config.toml
spec_augment = false
encoder_activation = "reglu"
encoder_qk_norm = false
text_encoder_width = 128
text_encoder_qk_norm = false
adamw_lr_other_params = 0.0017
final_lr_fraction = 0.01
Rows from block 2 of the text encoder, named by matrix and row number. Rows with one number belong to one neuron. Each number is 128 + 32 x the weight over its row's rms, rounded and kept within 0 to 255. All counts start at 0. Numbers have three digits each.
# gate: MLP gate (text_encoder.blocks.2.mlp.gate.weight, 256x128), inputs 64-127
# fc1: MLP up (text_encoder.blocks.2.mlp.fc1.weight, 256x128), inputs 64-127
# fc2: MLP down (text_encoder.blocks.2.mlp.fc2.weight, 128x256, transposed), outputs 64-127
gate.198:137047120159168120102128169164163188156135171172049200127171124146133076150147166115100112164119140133113143079104120129095159104107116107131122065112148111116124110127124179134118142169112124
fc1.198:152149133072112185158118147144124125127082164145087113147143122108139101157112125135112104125115061124129151122080071162177106075147092132147097085145117106051140160067191159104132111149097117
fc2.198:072107152121136103146094076073111145121110084127141173138143101078079135161192105198048130150115133169095121165085126087097142174140122154162190149171117199137123126079096171167099138167215198
gate.199:122149165151130169139134101188131097179071159122108157102099184139178127179130087093055155133119097152166170153126112164130138109071077131137135116122079131165119115163123127182124100127095170
fc1.199:124079073126130166115104111078168161117116071111071123130176047064146160155138081131123175095166158114132104087113123145194145187130110160182141139110109156120109113135090103120146153127149148
fc2.199:134141157117177172130077049140098110182108135176098134153117099104133130156143139099124109123170151135133126084088131133155120106131184126170157156141155082093121115147189148134155209077153156
gate.200:127150124126154114096188091161089106109124140144122131101136223147111230149091137107134137117182171146181184108115159136109173153121066091204111143160141130145104072138149098089107185124114114
fc1.200:124122112213154103110150144154066101094163204163148180101129151113069202151122112131105173146151134109089175114150159130105173128173065112135111107135151101154144089152168103071155149140168080
fc2.200:136152104090106209128187150136173085129120048114067126144118126083115121143158111139108177111092182175125154143124074074163141152165138085194123147083099183150147149146129075103105128153139156
gate.201:145103199126176143104141142149107122103122165167146178162167117189118120144090110110097120097124081104106220163138143070088077116097127086151194103116110141140200116188134103089148149147166134
fc1.201:125128093157143123065144148126140134130066123071129088171119128146130168087107148160199197103135137144162100107049113148162160158109131120154072144117169082167126147167147136094112115133167062
fc2.201:124062154152123119123107070168130141150110087144141146170113162158070128162137120132162184130168117118151082155125173166126158195152139155076129138144115154114076172123103127113107195078089141
gate.202:122113151094146121131123088154190145129126191126113163103181103167160129135141115080079176071102166160112129109119109128190172186145103135120123067174141134147142126146096100162099116156117129
fc1.202:132153115143124133158093106167082161191154137134133094139066113161192142145158156114095148166081117094117137144141116118093195111129133114150133194094095122082121123084113132095113115103121073
fc2.202:121172107087023088058149114146195120130130112116158130144173140113147133099141149116113169155160070087076126163076159185188148185107133104116127060174120120142108125119114078186086100137122180
gate.203:131135178101139188123127083123128163204157114096164169153098211139181146153115111114113136114134081148133152085103092141104145169116057120141133120154101094093154160136122128124092121170156148
fc1.203:085129133019107129142150134148112185133136132116121115150138212097130107118101144111141165146099172163108117121154154131157138092142173112142141125164159162030155157144164112129128136124154084
fc2.203:103161114135141137107114078125143105113154111133193158093143144093112102086106222170200152131061130174161101163112174142129217104076087177122149087116128087132089112132165111113179103092127188
gate.204:118085154153142147079122084089139173125148163150097113106150167123184103144181117140127153114137172133148120128151154150112147113119084092171182027127093083101059051132102163068076142110101076
fc1.204:109082059174093139133094095139174142119158135173144112104137103109103126181093073106123152169205154094094125130113164133147134134137127114164144131122105128107179096056201106123129224089122137
fc2.204:166156151110165149132147164095109131103107136107169157110099043122124164130106126119099101116144120157208093131121177074120085115100084181108088115128146133153150093167113099108178104163161085
gate.205:078126108125113102110206175130074197180125170173073146153130198147095126053141167088101130118148121128111128093127145138158087138134138125136129102175137172115077140172062088090093122155062139
fc1.205:151053137103118131112098104135137089130138125108110156180111133109109096114152138139156157176138159116135126103107146131182156151181140097135150108106163175151135162093098113122135162140128154
fc2.205:120062114149126067126155120182095127100134124136115163106156187108114137150144146126214145160147106116096136094144152136133121110120134059149133144160171075119196122140147165064166073107123169
gate.206:134123088146209070078160074140105134121152095152105169096159133084132164158152128125142153162093158101111086177087121161150142151094097155154121096215032135154116087191095124111086099103142134
fc1.206:090109141172110113080073119123101116117103179163136155140145133140125158132178141099146066142112164124187136155112123164117110124076126145150074095157121142146109084152088131123140110173154092
fc2.206:155197113183098128201082080124105087111122116113162143122135150164109106152112025144090124118100112162105066116096130133147139080125132133135173128124130157135102168107133166138116157167141132
gate.207:101130103140135112155183099099135118068122124112108145092176193173084129100194098120147140154101183081109146159107143151132149150077133072152123100151171105123145121112072126095158166116084114
fc1.207:109094133076147146131104094082147120178143158100091114154176131122200111126164080136117187112087141114134144112173101145085150137152161149163121117204070166117108130141140141117158129132155151
fc2.207:151099178204120104123101161141082174134171151076119164149098109125100161113118165135141155152123063124089166102114112110173161114116088171116099136141140106094096131066129148107090113162157120
gate.208:149095123146117139144180122140117164207169161132155156109137119167196090154125140122116141110082118158088103098134148138114085125120103154081160099147205116162143116186165160093086158104139120
fc1.208:088098193081159134129114107187079206059110092155110155133130173105094110113165071084149154177157131188105125151168092164128123106173121141190107107147185161104092138156139058131137161105163175
fc2.208:116178131054143118125105152091120121147127110076150134087123110154135142182078099150161062122176117100171142141113112150146144178125157085172092037174054108199159178157110091159052148155107119
gate.209:112068105172133109129179117081079145117180111132086146129103189134150125190121154107118099187122114108136127103122103105113108154141145164182079127107097063134104116169062067112107125144161169
fc1.209:114130079098112138115151085141150116164138137171138119141116086153126166130113151158142110121096108166124140178162120156187171138103137081135182087088128120081165158104055077104163119138159085
fc2.209:169099149117074146125191139158140082144110125100155118094075128093160063068087141101118074150125110119143133136141084106124110151157115175094135137079150119129135077133148064143209157129167074
gate.210:152095158134147147174139151121098173181179133121086170097089192163113160150150118115139158086138146113137099144131198109145137108119071070108117123152126131153123015154130146108038128122073140
fc1.210:054084123122117159105194176150129068148137138132142125198160076153198098116154062116117126127143150146101142143124160150179141076108142121127136165117138131132094150089100164137137137109118167
fc2.210:157131143186107056158070113148159152098057152098164127126181116092055128150104141106151156109123139102156097076113139095076145141087090135136106074119123154162126110114112122139101115087120082
gate.211:177126166112170092119198160098103082081144200160129119136187096133132104131095129087128137109065082109114180045188148117164158201112112127144147094103101119095137152190136142152075121108156162
fc1.211:138144085096120084204067100136130189148100188134138149089189103175143075122097059103126111155080105096143156110145157126087139143120127120078117131117146182128119130124107113157057116106090177
fc2.211:197100140138118079122115138145135113119168139107115108080150090131062141155134144122140064143091159133110223134096158118105152116109125078154169068155135141123104114094145102154084065177136097
gate.212:085110146156121110101188121097117091086099113168163185130095189166137154148140078073143136138124132131109139183106120181093107193085095100095112133158157094129067088131133122137111113095089151
fc1.212:133155159090167093189134099105073125157099128099115090108063129094208119069131133122122190101081084168087184129169122107142155142106105172121108119098133176140056134148127126115142173090095116
fc2.212:093068096124116186093135125145075111137134129121100081166114120162159040127156111109131090107123150081176101143113126124129120104117138066154121127128137103118183142105152099228103096102117118
gate.213:155091123156131076117155131171095229095166141099115090098139132124157148131117136190135064136117130157156131109131111140126163151083126204149132144130148151111165105117107114126122132147137137
fc1.213:153139165105109165152156146119185068150157156079164101104083066144163134152098108153136153100171131135119135117170130148157086149139112158150184130103107171089131148105147137106129143123104151
fc2.213:112183116130142116144144115178120128082140109128148122092138080134111077162131156142130163169103150132098068079112091117160159072123104148126178114129125109130092138151135213133051121171106138
gate.214:158170130100140141136165098155129206101134175120145112076195169122130106164179111061091134147113147128114146084139092148117186115172093113145113142131131157136130153169148087107069140085082077
fc1.214:172103090145117107169126138100157113137131131130120111101178128112136130194151077110174103161086159104182142094092093225098117133149131124067102159171157175179157107077120178142124093143099129
fc2.214:101156136115112143098126096050161122132138156099154141125039128170118095173102103181131171148066097205107118073090103128142163158135054096108109141099071146066127110089146071093080174122165130
gate.215:147143106121122182119148155105124118135108096096144160118162138080148162189173181109149172158151177094136072142091102116126162197139124049138108116082142109138097097160139168054067184081147139
fc1.215:140113106132100142093114121103050175152140146072150124116160094159097194145147172165150150127146169192146093155093119129122185163170140111098123112093141120121178148139122153131139139078196175
fc2.215:135141076139137107108131088129149134099105167188114077135077147152074079077143116097183060170152137127086193137138179101111104117169151182149128141117126087088125150160091130131071101108127131
gate.216:143122109156183157119113080144123112150181127122105145164076175130139156216086048121084123177100098066125177118106130171167123164129090121100127109100067091112091073146121212142068097116123150
fc1.216:084122149142150136153134066099139120125122101067100136128110165136135116086173075169119093085127098139113154142074164192137054182121144142120172151117128130139105070094117181075143147146111174
fc2.216:191163130126139143105159153151163169088128088071112108123133091132142111155109105111149132217089107180118096109127127120141125153179151114102112178084118158094130076090038135151107117143109061
gate.217:138112196111156169095146134155114138126157160102116136144164133122141090138136146054122139116163155076156162142155129098099114153206095090156176119192159119143145115189095103099150163113105078
fc1.217:161133098105125115094071183133101101116118144128133145101069089164119085094141141114171156116075137146131129124126123112145131088100135118085073134104139182175042135104139154105148131085146124
fc2.217:160105160142117119191150105083166110143114118074112132158123118081143169126150098110063064138146128094153121094150169162123084104187193166092111154118082130120121184169086119111139115134110075
gate.218:091113116130140097130145143149132140083083153137136101122064168082087130140112118107164103125114112117128156162155124150146153169156121094133126144126166089044206148227122131084128194093143052
fc1.218:144104167121132139189142113184103084230181115155088134128179137182149161145149085141129162106128130131113112130100146134085130094092133178107128118081089179162130116092172159179089072154123138
fc2.218:191164182112127103134127164035171143093119110069157141117107125138122129112127118124118150154145139071148143115166147137099133090157069127117048137131123114055135128133135137106102111170076183
gate.219:168045106193173134154190101142104192131138180141129146136054174162135127139135082095101183103131131128098065121131138115147186136130096103116144142152122109108144128166156148111086158154082119
fc1.219:180113116089130114163148142171191169167152085086131162153130151129140178138132096092205134166137125136215099180099134200171136131107117117123116122133133084111110124136111143152085154080139137
fc2.219:172110165157099168119122100088149144112200113146091144125077135138140123137143092131167195101079123102126162133118128123132158147059143117092111096124078135144051135103062162111084131096138129
gate.220:097106155157194161147137099107085126121145146150098151106104196135140041199155126119165179087166100129153138143090139111150099120125149098141172116141138158099127103135143140046140115140110100
fc1.220:107200178116160140094159129182083115115110164100211141113118094085142108116127092130161144090140165122059145150079102065155129113116122104111114125204094132163138164155095138125159148137049077
fc2.220:127095135126103084124104150134169121162106194095139075104101132162151111111109132150149026147129147126135096145132170142129118126140147122110090111100090132107074099080131124156108067127118158
gate.221:154152134122149116164166120135091102101140149157116107058153115184109145171118120161110082132176115113138133168084136117125130128140030087155123119114167154177125112133162142105088135134090072
fc1.221:146046142132143147133105150092056115096151176097151088121121169093125143095152144139128136128127112119125192174148145074130136049138205101099138146137050088130185135110118174075125184134117105
fc2.221:103097122129157151123150151104100150102104086137107172079098174053110166128105131093161112113092144158095060114173127150138130111177079134114137159102102133081111205075145175074113184110113174
gate.222:121103135115134105107098141110204174139188125121077152091146132156188104168138165083043117116105105126151060148166180156113141181119105189162154096169075160100132091177052151082120071115165113
fc1.222:116127157104129202165083125190139162098148091149138083194097143126109247131171177136149096133153152060128143080127197111142156153146117149162104209071109134129114140113136159132125143104142076
fc2.222:128114067194140099137122117115169115148073206148128122086132080098121103096081068110110132068122154126093112096183172117184160142203111142147162092140140076041153092111122130126133143150129150
gate.223:156107125157130116092126158117105130140157137108103109137150107153084155102156192158089077145100165171128153111160157163161132104091098093170171089124100144177099079160131125078050096158169115
fc1.223:160078160160118085146124113180130086134135114113179075116141225095104175160192164118149162203115105123091161147166143157124134164091157167162107102145070106159159134095123108106150156146062107
fc2.223:088162127102108119139085101088157131172165132125130168147158180129101151165168106134100096124144126100140126054115149138032153064124190110138130080181143058113081176145146148091140068165093107
gate.224:134163157115145101146128092129083131154146187096170171082095136108113142191138098112122181159102064091156096131128151127146171160111109122142136117139154118157102112139071101138081140151084084
fc1.224:116187107124189137153121126110051122092187192103164092095085177126091117136120124160082164167143107103138150144163193158093126125202122166136150135207143157093099181119150104148104108140152143
fc2.224:144177144082103133159128139160114114226055065083142081137105132096149140141108068143105116079163126090111094127138154126117147102172110143110145123073048185127113146109130165161166130051138179
gate.225:103111168154099136132141119074111155105168169140102158085101161115113093175136198145171111159161119098151113107116162124170112131106080091169146124136102058123069144117101106138080146202133177
fc1.225:149133123095170127154113133099092072091095111102111094155116149115144143118146143153132152085120157142123183154097083108085095092090156198105098178135126195147074139144121204162133135083153152
fc2.225:111131141191134125075097133157142177157176131199107139145073201108162113120097155085147141170218139119119146087121107174139170113123102143094094131125121126161124074068192104102118182102136087
gate.226:120161158151167132079161113124141135182159130144119123159079159167163151146088092091141124137104099142134125097117146132172113180117103150087081091153119140133046072154121053050057081121140063
fc1.226:140071217121131059105176193100148141107153135134119125156136073103103071092189128135123101120137116110139106139082124177096177091119158129115074081117130142140125078088163084120175147176139084
fc2.226:154132153094097150110059138109123125163156092101117112125158130141125181098113165120081138130157126123061141129177157110110094174126109134120086158108162173151097115121168137149126121058102134
gate.227:152129048142165178096161142184142139140192195159098148163184129152125110138079154108116134098118188124025142124103130132118123082117111084119152108135184143175148110139127111114113102161121161
fc1.227:143132137135160108096181137155131090159141113162118103081133096120141129131101155229109155123077074091139124179067163156147110129107085137108170142050107150192151155125102106180141105132155100
fc2.227:165159124114086173154042190232166128106170159153097114133081107158155114168125098052172104121152170082133113153195125101088143106172158152099126143152126102139127123111120110117124173159158108
gate.228:121072149200227216095139110156075134097122154145144094101131116151164177141145124125137143136174130111108125112177144163144172135137077057097121146159103103152124105196144200058079116096131154
fc1.228:181134153059112108131183163081150148135113147126170165082075143159114105138126112119159099110178144099114167106138156205078093097145191146145117097142110152140124158070156121128132131159073092
fc2.228:132085164235099175111071115078085169116096178207135114114125104087081168117157178134142110108178132119108175130074086155133151125102173134091169123140170136122094153078167162139165124153151130